Weights of a small segmentation model.
Training: adamw at rate 0.0029, 26800 steps, batches of 64, held-out accuracy 96%.
Data: trained on patchworks of several textures, 36250 training examples, 47.3 epochs.
Rows from block 3 of a small segmentation model, named by matrix and row number. Rows with one number belong to one channel. Each number is 128 + 24 x the weight over its row's rms, rounded and kept within 0 to 255. All counts start at 0. After the name is the row's rms in percent of the matrix's.
After each channel's rows are labels from the 100 images, of 14976, where the channel reaches its highest value: "responds to" is what is common among them. Only what is clearly more common there than usual is listed. The data: patchworks of several textures. In brackets: how many of the 100, against the usual share in percent.
# convs0: first 3x3 conv (model.mid.1.convs.0.weight, 192x192x3x3, standardized in use, each kernel summed), inputs 144-191
# convs1: second 3x3 conv (model.mid.1.convs.1.weight, 192x192x3x3, standardized in use, transposed, each kernel summed), outputs 144-191

convs0.86 073 [152 137 161 146 135 127 175 137 139  93 120 173 138 123 121  84 154 175 109 169 126 151 156 146 115 118  75 151 158 151 156 152 168 161 114 132 125 160 123 157 148 175 126  99 183 116 124 152]
convs1.86 066 [156 112  99 111 145 121  95 145  85 148 132 106 142 157 164 122 135 140 139 136 180 124 143 107 133 180 141 103 142  94  60 134 132 108 172 107 112 153 179 109 109 131 147 135 113 157 114 111]
responds to: patches: five (59 vs 24.9)

convs0.83 136 [ 93 117 144 122 169 158 124 133 158 126 108 148 130 139 121 136 109 165 138 150 125 159 116 109 152 112 127 107  88 115 114  91 148 122 138 193 102 112 130 170 125 141 121 168 174 131 135  81]
convs1.83 071 [182 134 116 133 144  98 126 112 121 133 142 142 119 143 139 122 161  87 136 142 127 126 177 121 128 138 163  72 136 111 127 162 131 141 170 125 122 169 194  98 103  95 102  85 144 152 132 118]
responds to: patches: five (56 vs 24.9); labyrinth (36 vs 11.1)

convs0.141 126 [107 129  76  68 120 111 102 121 172 136  94  79 126 109 116 132 131  78 117 101 137 141  98 119 125  97 162 170 129 112  99 122  89  99 109 117 113  84 150  98 115  99 147 103 108  96 121 116]
convs1.141 085 [153 173 150 133 125 128 127 116 136 126 166 141 128 123 116 180 166 100 138 137 124 131 189 151 111 134 153  53 135 107 160 127 158 153 167 141 110 161 160 106 127  82 123  85 149 131 127 119]
responds to: patches: five (54 vs 24.9); labyrinth (41 vs 11.1); furry (32 vs 11.3)

convs0.85 131 [112 122 147 125 173 160 130 134 155 126 120 140 137 134 131 141 105 164 145 142 131 162 115 123 148 107 125 116  78 106 109  97 165 121 132 197  99 108 128 153 130 130 129 171 173 136 130  80]
convs1.85 068 [184 131 111 132 143  91 130 107 121 134 136 145 115 145 147 117 159  84 135 141 128 125 168 119 123 135 163  77 140 115 123 168 129 139 167 121 120 172 196  99 105 100  98  86 143 155 133 117]
responds to: patches: five (82 vs 24.9); labyrinth (33 vs 11.1)

convs0.112 112 [ 88 128  78  80 134 109 103 124 173 129  92  72 124 115 114 125 139  77 119 109 130 149 103 129 129  94 161 158 124  92 100 106  88 103 111 122 123  88 143 108 102 121 152 110 117  90 136 122]
convs1.112 077 [159 167 151 138 114 130 125 120 139 128 170 138 135 123 116 178 158 105 139 136 122 134 189 148 111 137 153  51 128 111 152 129 160 144 164 140 107 155 151 102 128  75 115  83 149 133 131 116]
responds to: patches: five (62 vs 24.9); rays (27 vs 10.8)

convs0.108 110 [144 151 127  98  89 136 104 134 126 131 134 126 126 125 100 154 117 113 125 106 150 149 122 139 121 152 153 223 145 127 125 127 151 123 123 115 117 145  99  95 132  96 130 128  92 128 110 141]
convs1.108 078 [108 134 138 140 132 113 146  94 126 156 102  96 133 141 150 150 137 125 114 126 108 109  99 105 146 119 133 163 160 122 136 150 114  97 147 135 135 124 153 121 181 126 136 123 130 102 140 102]
responds to: rings (35 vs 10.8); mosaic (27 vs 11)

convs0.176 061 [136 138 129 136 154 124 149 140 118 171 145 146 169 161 148  73 111 113 136 169 105 127 134 131 146 120 117 157 133 151 108 160 153 137  51 165 152 138 124 152  91  93 131 109 116 120 141 117]
convs1.176 093 [139 119 120 133 135 169 110 132 129 124 112 152 125 109 104 133 134 104 113  85 144 162 129 141 126 116 136 146 116 137 141 129 111 148 152 138  89 161 106 118 176 112  97 110 127 126 149 122]
responds to: marbled (27 vs 11.1)

convs0.128 099 [153 153 110 128  94 102 160 170 156 139 124  97 121 117 106 148 134 105 133  94 110 124 129 104 103 113 141 168 131 158 123 143 102 118 147 116 117 140  86  71 159  79 148  93  90 130 110  75]
convs1.128 081 [106 110 141  98 130 163 131  27  40 140 122 139 131 148 136 176 149 153 151 172 162 145 145 158 110 121 147 136 119 119 113 118 186 126 120 172 134 138 110 131  90 149 125 118 158  93 122 166]
responds to: patches: five (57 vs 24.9); plain (30 vs 11)

convs0.55 145 [ 67 103 118 104 179 132 113 135 147 129 109 149 134 136 137 143 109 154 133 144 125 141 129  87 152 107 131 106  86 124 111  84 134 125 137 175 110 111 112 181 115 167 104 169 160 129 143  95]
convs1.55 080 [173 154 125 138 135 116 123 116 123 134 151 134 131 137 122 138 165 100 134 137 127 126 197 136 123 139 163  53 136 107 139 145 132 147 170 129 122 164 176 103 109  81 116  84 144 149 130 125]
responds to: labyrinth (28 vs 11.1); honeycomb (27 vs 11)

convs0.109 116 [ 87 118  73  79 145 108  99 121 170 131  91  72 117 104 124 124 130  85 113 108 138 141  97  98 133  95 160 146 109  94  96  96  87 100 106 133 120  71 133 131  85 136 130 125 113 103 125 128]
convs1.109 093 [160 175 146 138 116 130 127 120 137 125 167 136 133 126 115 175 159 108 140 135 126 133 191 149 115 138 152  50 131 111 154 128 155 144 165 140 111 153 161 102 126  80 127  86 143 134 132 121]
responds to: rings (27 vs 10.8)

convs0.121 118 [ 87 122  75  72 136 108 105 120 174 134  91  74 123 101 119 126 131  83 113 106 135 141  96 107 131  93 163 154 120  99  97 104  85  98 103 124 120  69 143 116  94 125 136 116 111  98 119 124]
convs1.121 092 [158 175 148 136 118 130 127 118 137 126 167 137 132 125 115 177 161 104 140 136 125 132 189 149 113 137 152  51 131 109 157 127 157 147 165 140 110 155 160 102 126  80 126  86 145 132 131 119]
responds to: rings (30 vs 10.8); labyrinth (28 vs 11.1)

convs0.65 131 [114 126 155 131 147 171 123 139 154 120 124 157 128 145 118 141 108 158 142 141 132 157 113 122 147 112 128 119  86 109 115  96 150 119 148 197  95 107 125 152 137 132 134 171 175 139 127  69]
convs1.65 070 [180 125 112 132 149  88 127 104 118 136 131 138 117 146 149 117 158  83 135 147 127 129 164 117 123 127 161  85 135 116 121 169 130 136 162 122 123 172 201  99 105  99  95  86 144 150 135 116]
responds to: patches: five (72 vs 24.9); labyrinth (33 vs 11.1)

convs0.110 109 [ 88 129  77  78 149 104  93 120 160 133  86  69 127 109 125 121 120  77 115 110 131 135  99 116 132  91 159 149 115  89  86 108  84 102 109 136 117  88 142 114  96 123 146 119 112  89 131 122]
convs1.110 078 [160 170 150 138 113 132 129 123 141 123 173 139 130 123 112 176 159 106 141 132 124 136 187 148 113 139 151  50 130 110 154 126 157 143 168 135 107 154 148 105 125  77 119  83 148 135 132 119]
responds to: patches: five (52 vs 24.9); rays (32 vs 10.8); mosaic (27 vs 11)

convs0.187 058 [ 80 113 150 123 129 146 131 162 125 117 131 131 108 135 158 129 128 112 173 143 156 156 128 124 113 133 152 149 106 136 121  97 145 119 102  80 117 138 135 124 133  87 130 100 114 133 135 141]
convs1.187 063 [133 138 123 117  91 136 144  91 131 113 123 126 120 107 112 171 170 129 103 135 130 124 157 132 106 108 107 126 160 134 150 165 180 177 127 137 164 134 118  90 149 137 140 106 147 132 114 148]
responds to: patches: five (54 vs 24.9); spiral (29 vs 10.9)

convs0.190 063 [131 137 137 130 134 138 103 146  89 131 145 142 114 112 128  88 179  91 132 110 153 121 129  99 113 139 103 135 111 156 135 155  95 158 124 135  85  77 133  79 138 150 133 115 125 112 138 141]
convs1.190 082 [ 99 154 174  76 108 136 152 115 118 127 141 112 108  98 127 174 154 136 112 131 131 127 109 125 119 145 118 125 150  80 133 114 176 131 122 158 136 154 109 147 108 142 159 137 158  98  91 111]
responds to: spiral (52 vs 10.9)

convs0.80 071 [122 119 177 138 170 133 172 166 129 100 140 188 145 144 114  94 165 130 143 150 128 138 143 156 142 166 138 135 141 143 151 142 116 182  83 117 158 141 101 179 142 138 154 120 161 136 153  93]
convs1.80 078 [151 119 128 114 120 146 109 146 119 132 119 135 153 121 146 132 123  90  88  93 170 126 178 129 122  98 143 112 124 115 125 121 150 163 163 173  98 186 170  95 173 110  96 125 118 152 104 136]
responds to: patches: five (51 vs 24.9); spiral (42 vs 10.9)

convs0.70 111 [109 125 149 136 158 147 135 153 167 111 114 154 134 148 104 142 108 143 165 141 135 152 104 123 152 115 131 112 100 100 124  91 154 131 137 185  86 112 124 158 157 122 158 153 148 127 131  86]
convs1.70 065 [177 134 105 126 148  88 126  92 115 136 123 136 110 141 156 111 150  77 136 139 124 129 155 110 109 129 154  93 134 114 115 175 132 138 160 131 128 177 195  98 101 100  93  90 147 155 137 101]
responds to: patches: five (78 vs 24.9); triangles (27 vs 10.8); labyrinth (27 vs 11.1)

convs0.114 094 [113 128 112 111 123 121  97 140 162 124 108 123 123 122  95 148 110 110 105 103 136 147 149 126 128 121 172 151 142  93  83 114 107 128 127 126 119 116 109  99 102 114 195 125 118 114 122 101]
convs1.114 054 [171 135 149 147  96 107 143  74 112 116 121 108 143 128 142 162 114 124 133 123 113 120 142 123  67 128 130 126 106 131 109 112 203 113 122 126 107 131 123  98 165  82 110 113 165 108 159 136]
responds to: patches: five (53 vs 24.9)

convs0.58 136 [104 120 147 120 171 160 117 133 151 125 106 147 132 127 124 139 107 156 140 146 121 153 113 104 147 113 130  96  81 109 114  95 146 124 138 191  94 107 132 161 132 138 128 171 172 130 133  68]
convs1.58 069 [182 132 112 133 142  94 129 110 121 133 144 144 118 143 143 119 159  86 135 143 127 126 170 122 125 136 163  73 138 113 126 162 132 136 169 121 123 170 195  99 101  97  98  86 144 154 133 118]
responds to: patches: five (70 vs 24.9); labyrinth (39 vs 11.1)

convs0.93 136 [100 118 150 120 174 159 121 142 159 124 123 150 134 136 124 138 102 165 141 140 125 160 118 112 149 113 128 113  85 110 111  85 157 120 134 188 100 108 123 168 125 139 123 171 165 138 137  73]
convs1.93 070 [183 134 113 133 144  97 128 108 121 133 136 145 117 143 140 123 162  87 134 145 127 126 174 123 125 134 162  75 138 112 127 165 132 142 168 127 122 170 195  99 106  99 102  83 146 151 131 118]
responds to: patches: five (74 vs 24.9); labyrinth (34 vs 11.1); wavy (28 vs 10.7)

convs0.77 132 [108 123 152 127 160 170 122 133 160 121 113 149 128 138 126 136 113 169 140 147 127 160 111 123 150 112 126 104  84 114 115 100 154 121 140 195  99 106 132 160 136 132 129 167 177 134 132  78]
convs1.77 070 [185 128 111 133 145  91 128 107 119 133 134 142 116 146 146 116 156  82 136 146 128 128 167 116 125 134 160  83 135 115 121 167 132 137 165 121 123 171 198  97 104 100  96  87 142 152 134 114]
responds to: patches: five (78 vs 24.9); labyrinth (37 vs 11.1); triangles (27 vs 10.8)

convs0.140 072 [135 124 151 162 175 141 176 142 108 118 172 157 126 141 144  83 133 150 102 138 159 121 138 118 149 135  72 140 124 121 138  94 165 131 158 162 125 144  82 142  94 167  98 143 165 109 149 149]
convs1.140 100 [123 155 149 135 113 123 131 144 170 116 152 111 120 118 110 182 152 135 151 143  83  92 152 162 109 159 166  84 154 115 175 112 139 156 127 115 104 117 159 147 154 114 203  91 141 128 114 117]
responds to: patches: two (57 vs 24.9)